Weights of a small masked image model.
Model: 64-pixel images, encoder arch vit, encoder activation gelu, encoder moe top_k, encoder num experts 16, encoder patch size [4, 4], encoder layers 8, encoder width 192, decoder width 192, decoder layers 2.
Data: 195000 training examples, 12.7 epochs.
Rows from block 6 of the encoder of a small masked image model, named by matrix and row number. Rows with one number within an expert belong to one neuron, the router's apart. Each number is 50 + 10 x the weight over its row's rms, rounded and kept within 0 to 99. All counts start at 0. After the name is the row's rms in percent of the matrix's.
Before each expert's rows are labels from the 100 images, of 14848, where the router gives the expert most weight on average: "patch colour" is the nearest of a few named colours to the mean colour under the peak. Only what is clearly more common there than usual is listed. The data: simulated fluorescence microscopy of cells.
# router: router (encoder.blocks.6.mlp.router.weight, 16x192, trained with AdamW), inputs 0-47
# up: expert up (encoder.blocks.6.mlp.up, 16x96x192), inputs 0-47
# down: expert down (encoder.blocks.6.mlp.down, 16x192x96, transposed), outputs 0-47

# expert 7
patch colour: brown
router.7 094:48 57 52 30 56 52 63 48 49 57 50 46 44 55 60 29 58 68 55 55 65 38 46 56 46 64 28 44 63 46 56 40 29 62 50 54 40 62 55 40 56 59 52 51 63 47 48 43
up.0 061:52 45 61 61 39 39 45 38 60 39 60 49 39 31 51 55 69 46 50 30 54 49 41 55 60 58 51 58 34 71 41 41 38 36 59 43 43 41 65 38 55 51 56 41 64 55 55 48
down.0 079:71 51 47 44 57 61 42 66 61 32 47 29 74 52 63 54 64 44 56 41 51 42 40 43 37 52 50 52 52 48 49 58 60 46 57 43 34 37 36 45 55 43 31 41 46 41 33 58
up.1 034:50 47 35 40 61 54 45 48 34 54 57 45 42 45 51 57 62 51 42 58 49 47 51 56 52 59 66 45 63 53 45 73 50 40 49 57 59 77 36 40 49 33 40 55 53 41 59 62
down.1 038:62 61 44 40 62 61 51 64 39 55 48 53 49 53 60 39 45 33 56 52 54 61 60 60 51 39 47 61 40 52 28 55 46 46 50 33 48 39 57 43 47 42 67 72 41 36 51 47
up.2 095:47 50 58 38 51 45 48 44 53 38 49 58 49 44 16 43 65 53 59 60 56 50 47 47 41 55 54 38 44 50 62 44 54 60 47 56 50 42 36 31 40 57 63 56 64 45 42 36
down.2 102:59 48 43 45 74 52 43 54 42 48 46 57 23 48 52 56 52 40 64 55 58 53 64 26 29 39 53 54 51 44 44 47 59 45 46 39 57 55 65 64 60 55 40 60 31 56 51 51
up.3 099:46 50 51 62 64 40 24 51 62 59 56 36 42 52 44 52 53 54 50 47 56 41 46 50 37 34 61 47 74 56 55 42 59 41 41 39 56 59 40 53 40 56 72 51 33 58 65 38
down.3 100:50 56 48 52 37 65 79 47 61 26 37 41 59 40 49 50 46 44 46 39 42 43 44 40 56 50 41 52 60 54 35 25 65 56 65 45 49 35 46 52 60 30 57 49 45 51 37 44
up.4 036:53 50 45 55 43 55 44 28 44 47 46 49 53 50 45 66 43 55 65 44 43 49 46 44 55 38 34 55 55 60 46 52 42 55 51 66 54 59 56 44 62 39 53 35 56 49 77 49
down.4 033:60 44 44 53 42 33 51 42 40 58 47 62 49 56 57 71 67 48 71 50 49 51 67 62 48 56 55 64 54 48 65 54 50 61 45 68 63 43 56 35 52 60 24 57 58 58 55 45

# expert 1
patch colour: brown; green
router.1 081:57 42 58 37 42 59 53 46 56 50 45 36 61 51 47 64 44 47 46 35 51 60 43 52 42 58 56 50 61 37 56 59 49 39 45 55 42 53 42 42 75 41 66 51 37 60 42 41
up.0 108:43 37 47 54 53 46 59 45 65 37 37 43 61 51 62 68 61 39 84 42 47 58 38 60 61 42 34 54 68 53 44 44 32 38 54 62 50 45 53 39 40 55 46 51 31 36 57 52
down.0 107:37 55 58 67 61 45 57 67 55 49 58 42 44 54 61 34 62 49 66 54 45 59 68 53 59 45 50 75 53 48 64 35 46 42 44 43 50 53 53 44 53 46 62 40 38 37 66 46
up.1 120:40 45 52 48 60 38 22 47 52 45 49 41 62 43 47 54 31 54 50 49 28 56 71 52 39 32 53 46 56 57 59 34 56 43 55 42 41 49 68 57 53 47 40 49 45 76 60 50
down.1 123:70 51 44 60 46 50 57 51 43 56 63 61 43 45 55 37 53 51 39 36 64 36 45 42 47 53 42 47 59 41 47 69 40 57 55 56 43 62 41 28 37 53 55 51 59 29 53 48
up.2 105:57 48 53 44 36 35 44 44 50 53 56 36 37 53 61 52 41 52 40 30 54 50 66 58 56 44 41 43 60 33 46 47 56 57 47 36 59 67 48 72 63 60 23 62 55 55 40 44
down.2 103:59 46 46 59 65 56 48 73 58 52 44 52 58 43 48 62 52 45 64 44 51 36 50 55 34 48 45 37 54 44 40 62 54 49 52 43 37 37 49 43 58 40 49 35 34 45 56 50
up.3 017:43 45 60 43 49 50 50 40 67 57 54 48 42 55 55 55 68 56 59 67 39 47 45 63 55 47 56 30 51 47 46 42 63 52 40 58 49 47 46 60 58 40 37 53 45 52 52 54
down.3 019:67 19 51 60 48 58 39 55 47 48 61 44 50 35 33 46 37 51 48 65 39 57 45 48 38 55 45 63 59 73 45 40 65 49 44 58 46 46 46 56 57 41 34 31 47 50 64 50
up.4 096:45 50 61 60 51 45 35 63 58 54 61 56 32 46 48 33 58 49 56 39 43 51 41 50 55 31 52 51 48 51 69 59 44 50 48 44 64 41 53 42 37 45 60 42 61 42 64 47
down.4 092:64 48 57 27 43 53 63 51 51 40 59 38 54 48 50 47 40 46 45 59 43 58 59 47 29 73 54 61 37 42 42 48 51 38 42 34 49 62 49 61 68 44 24 50 40 43 44 42

# expert 8
patch colour: brown; grey
router.8 091:56 65 59 59 56 31 62 39 54 79 40 55 41 50 60 64 50 64 32 57 59 45 33 33 46 50 56 51 48 39 63 28 48 55 56 42 59 47 57 32 62 65 30 45 39 65 50 43
up.0 093:46 46 35 37 44 41 55 46 60 48 52 59 43 49 52 47 22 53 50 34 44 45 48 56 37 59 46 46 43 59 51 45 56 34 33 43 50 59 48 46 59 44 33 57 35 36 66 41
down.0 093:52 59 53 42 57 37 49 55 51 49 52 57 42 57 62 46 53 54 64 32 54 51 56 47 47 57 45 49 35 53 58 37 62 39 50 67 41 49 42 44 61 53 53 64 49 65 40 45
up.1 103:36 50 61 49 67 48 38 38 37 40 49 48 56 53 46 43 49 35 59 32 31 55 59 51 44 42 44 41 54 60 44 52 55 60 59 54 49 39 59 50 37 43 48 49 48 68 48 46
down.1 094:60 59 41 64 34 48 61 39 56 52 61 57 31 52 57 54 55 49 40 66 64 45 32 60 38 69 32 54 51 45 58 59 60 49 46 44 56 27 49 40 60 54 43 63 64 45 51 42
up.2 130:52 46 63 57 41 49 64 63 31 72 68 56 51 36 47 50 56 52 62 50 55 46 65 57 38 40 58 49 42 43 42 50 34 41 53 56 50 43 58 64 57 62 63 53 70 68 52 57
down.2 148:46 38 43 45 55 65 48 68 28 54 54 56 57 46 45 42 43 59 74 46 39 50 74 48 28 42 61 44 52 36 40 47 50 46 49 51 33 49 60 50 39 57 61 67 65 61 60 18
up.3 015:42 55 58 52 42 56 45 39 29 42 41 44 54 53 46 62 46 50 47 40 60 44 62 57 55 57 48 42 61 47 61 41 52 46 68 69 53 49 35 53 56 68 36 32 43 48 45 51
down.3 017:38 39 32 46 49 47 69 50 53 46 57 56 48 56 49 52 50 64 53 64 53 34 61 63 50 59 50 56 57 44 64 47 41 63 48 65 50 56 44 57 35 57 58 46 54 51 50 54
up.4 113:42 63 62 60 54 40 69 32 60 49 48 39 48 64 43 60 55 63 38 51 44 52 50 49 59 51 62 52 65 44 19 42 56 49 42 45 66 49 48 61 57 35 19 36 29 36 68 56
down.4 114:67 45 33 38 69 52 44 38 53 57 41 60 47 63 52 52 52 48 33 53 44 67 57 46 47 48 48 45 47 48 55 51 64 56 45 40 58 30 39 52 49 47 61 68 65 40 54 54

# expert 9
patch colour: brown
router.9 103:67 46 46 39 46 49 59 38 64 74 42 49 70 46 56 44 55 42 42 66 69 55 60 30 42 41 53 47 33 54 35 47 44 63 63 63 54 59 57 40 48 58 46 62 50 57 60 49
up.0 099:41 39 46 50 41 40 31 51 45 29 46 32 35 41 53 57 63 59 54 40 35 54 57 46 38 72 67 55 47 47 50 66 38 58 35 52 46 48 35 47 39 54 56 59 38 48 39 38
down.0 087:55 57 51 51 40 47 68 49 54 66 42 70 52 57 47 49 42 46 49 25 42 45 47 56 58 37 36 51 45 49 70 41 30 36 57 37 57 48 61 41 46 37 42 61 56 50 56 66
up.1 118:42 46 60 53 60 78 39 57 41 34 68 38 57 45 49 64 45 55 54 72 59 26 39 40 39 45 40 45 48 50 47 44 47 64 51 52 53 48 42 51 59 54 71 38 67 58 22 34
down.1 105:62 63 30 56 57 42 55 43 48 70 56 55 49 37 50 38 48 52 47 40 38 46 40 63 51 58 62 65 57 50 62 58 54 34 62 50 49 52 59 55 44 54 39 67 39 45 68 47
up.2 104:57 45 57 60 42 47 50 56 67 46 38 53 44 51 56 69 41 67 49 56 47 38 43 51 72 53 43 55 53 59 77 57 46 61 45 63 47 50 45 57 43 61 47 41 45 45 42 54
down.2 110:54 29 49 38 42 66 66 36 54 71 59 52 54 38 42 51 55 33 41 56 28 59 55 59 32 29 41 32 36 35 37 30 54 54 39 44 56 54 57 55 38 43 35 46 73 55 48 50
up.3 105:59 56 43 67 65 52 50 53 49 62 53 36 53 49 53 80 62 29 38 54 60 50 38 62 33 48 61 53 39 58 48 41 57 30 35 45 27 52 63 51 44 50 62 41 45 73 41 59
down.3 107:59 47 34 55 34 52 34 50 54 46 50 52 44 60 43 74 48 51 61 44 57 59 50 54 49 52 64 58 42 52 44 43 59 64 36 56 81 49 44 55 57 45 40 42 55 47 43 45
up.4 090:63 41 49 48 45 53 56 44 26 48 23 52 55 63 59 46 46 58 42 41 38 64 65 46 43 41 60 52 41 46 50 44 51 53 45 48 44 52 73 60 45 62 42 50 67 53 52 33
down.4 109:61 55 41 37 57 41 62 48 46 50 43 67 42 68 54 61 49 50 43 54 36 44 48 73 41 43 56 50 48 61 64 39 32 44 42 57 48 60 60 54 36 32 29 51 47 59 57 39

# expert 12
patch colour: green
router.12 091:44 58 39 41 50 42 31 42 47 33 54 58 44 61 66 65 51 51 44 53 42 39 37 36 48 75 50 56 44 56 43 57 59 47 48 57 54 56 26 56 62 68 40 53 40 47 50 55
up.0 104:58 55 49 44 57 55 51 54 48 37 33 31 49 52 50 52 51 46 57 64 34 37 48 54 58 62 49 45 60 43 46 56 31 61 72 55 51 53 44 58 59 33 58 44 34 48 58 39
down.0 107:46 59 64 61 31 60 35 36 40 60 52 44 52 52 20 49 61 44 43 43 49 70 60 58 65 71 55 59 49 32 58 71 53 50 41 48 56 67 47 31 48 59 48 50 48 48 47 46
up.1 087:38 55 60 61 50 33 45 40 44 50 72 67 49 43 49 66 53 42 43 63 62 41 59 65 56 50 40 26 37 41 31 63 39 58 58 42 62 45 64 40 50 52 52 64 43 58 45 55
down.1 099:42 55 55 37 48 69 41 51 58 59 61 53 43 41 34 39 52 60 57 39 58 45 45 39 49 54 39 43 66 58 43 57 38 38 42 38 32 37 28 45 54 50 48 65 49 47 71 52
up.2 107:45 35 47 40 60 58 52 59 45 52 38 44 51 59 42 39 51 42 52 43 40 44 52 52 59 58 58 57 37 42 39 57 58 36 61 25 58 45 42 33 55 51 60 63 33 58 48 32
down.2 108:64 48 32 77 43 49 29 57 65 53 43 55 37 56 41 53 47 61 50 45 63 54 32 71 44 56 42 55 69 50 49 64 55 56 43 69 46 44 51 44 34 44 45 51 32 45 42 54
up.3 155:39 34 55 43 53 56 45 65 52 42 50 56 54 52 49 40 44 51 56 36 58 32 53 55 28 60 55 71 47 56 50 47 53 41 63 58 50 54 33 49 56 45 52 65 48 33 63 58
down.3 150:44 37 49 65 66 47 43 55 54 47 63 41 36 65 68 46 46 38 61 52 52 50 62 53 42 52 34 51 40 56 41 48 37 41 56 46 66 42 49 67 59 48 44 50 51 56 55 56
up.4 107:60 63 65 46 52 44 40 38 42 30 52 45 42 58 46 55 61 47 53 42 53 43 50 44 64 56 48 43 43 53 34 61 45 53 42 53 45 54 65 59 50 47 63 49 41 43 52 66
down.4 111:49 48 54 41 42 54 47 61 33 56 56 71 68 67 52 42 30 34 43 35 51 64 53 49 55 42 29 54 39 63 60 53 55 48 36 57 59 49 45 45 45 63 60 60 49 48 41 55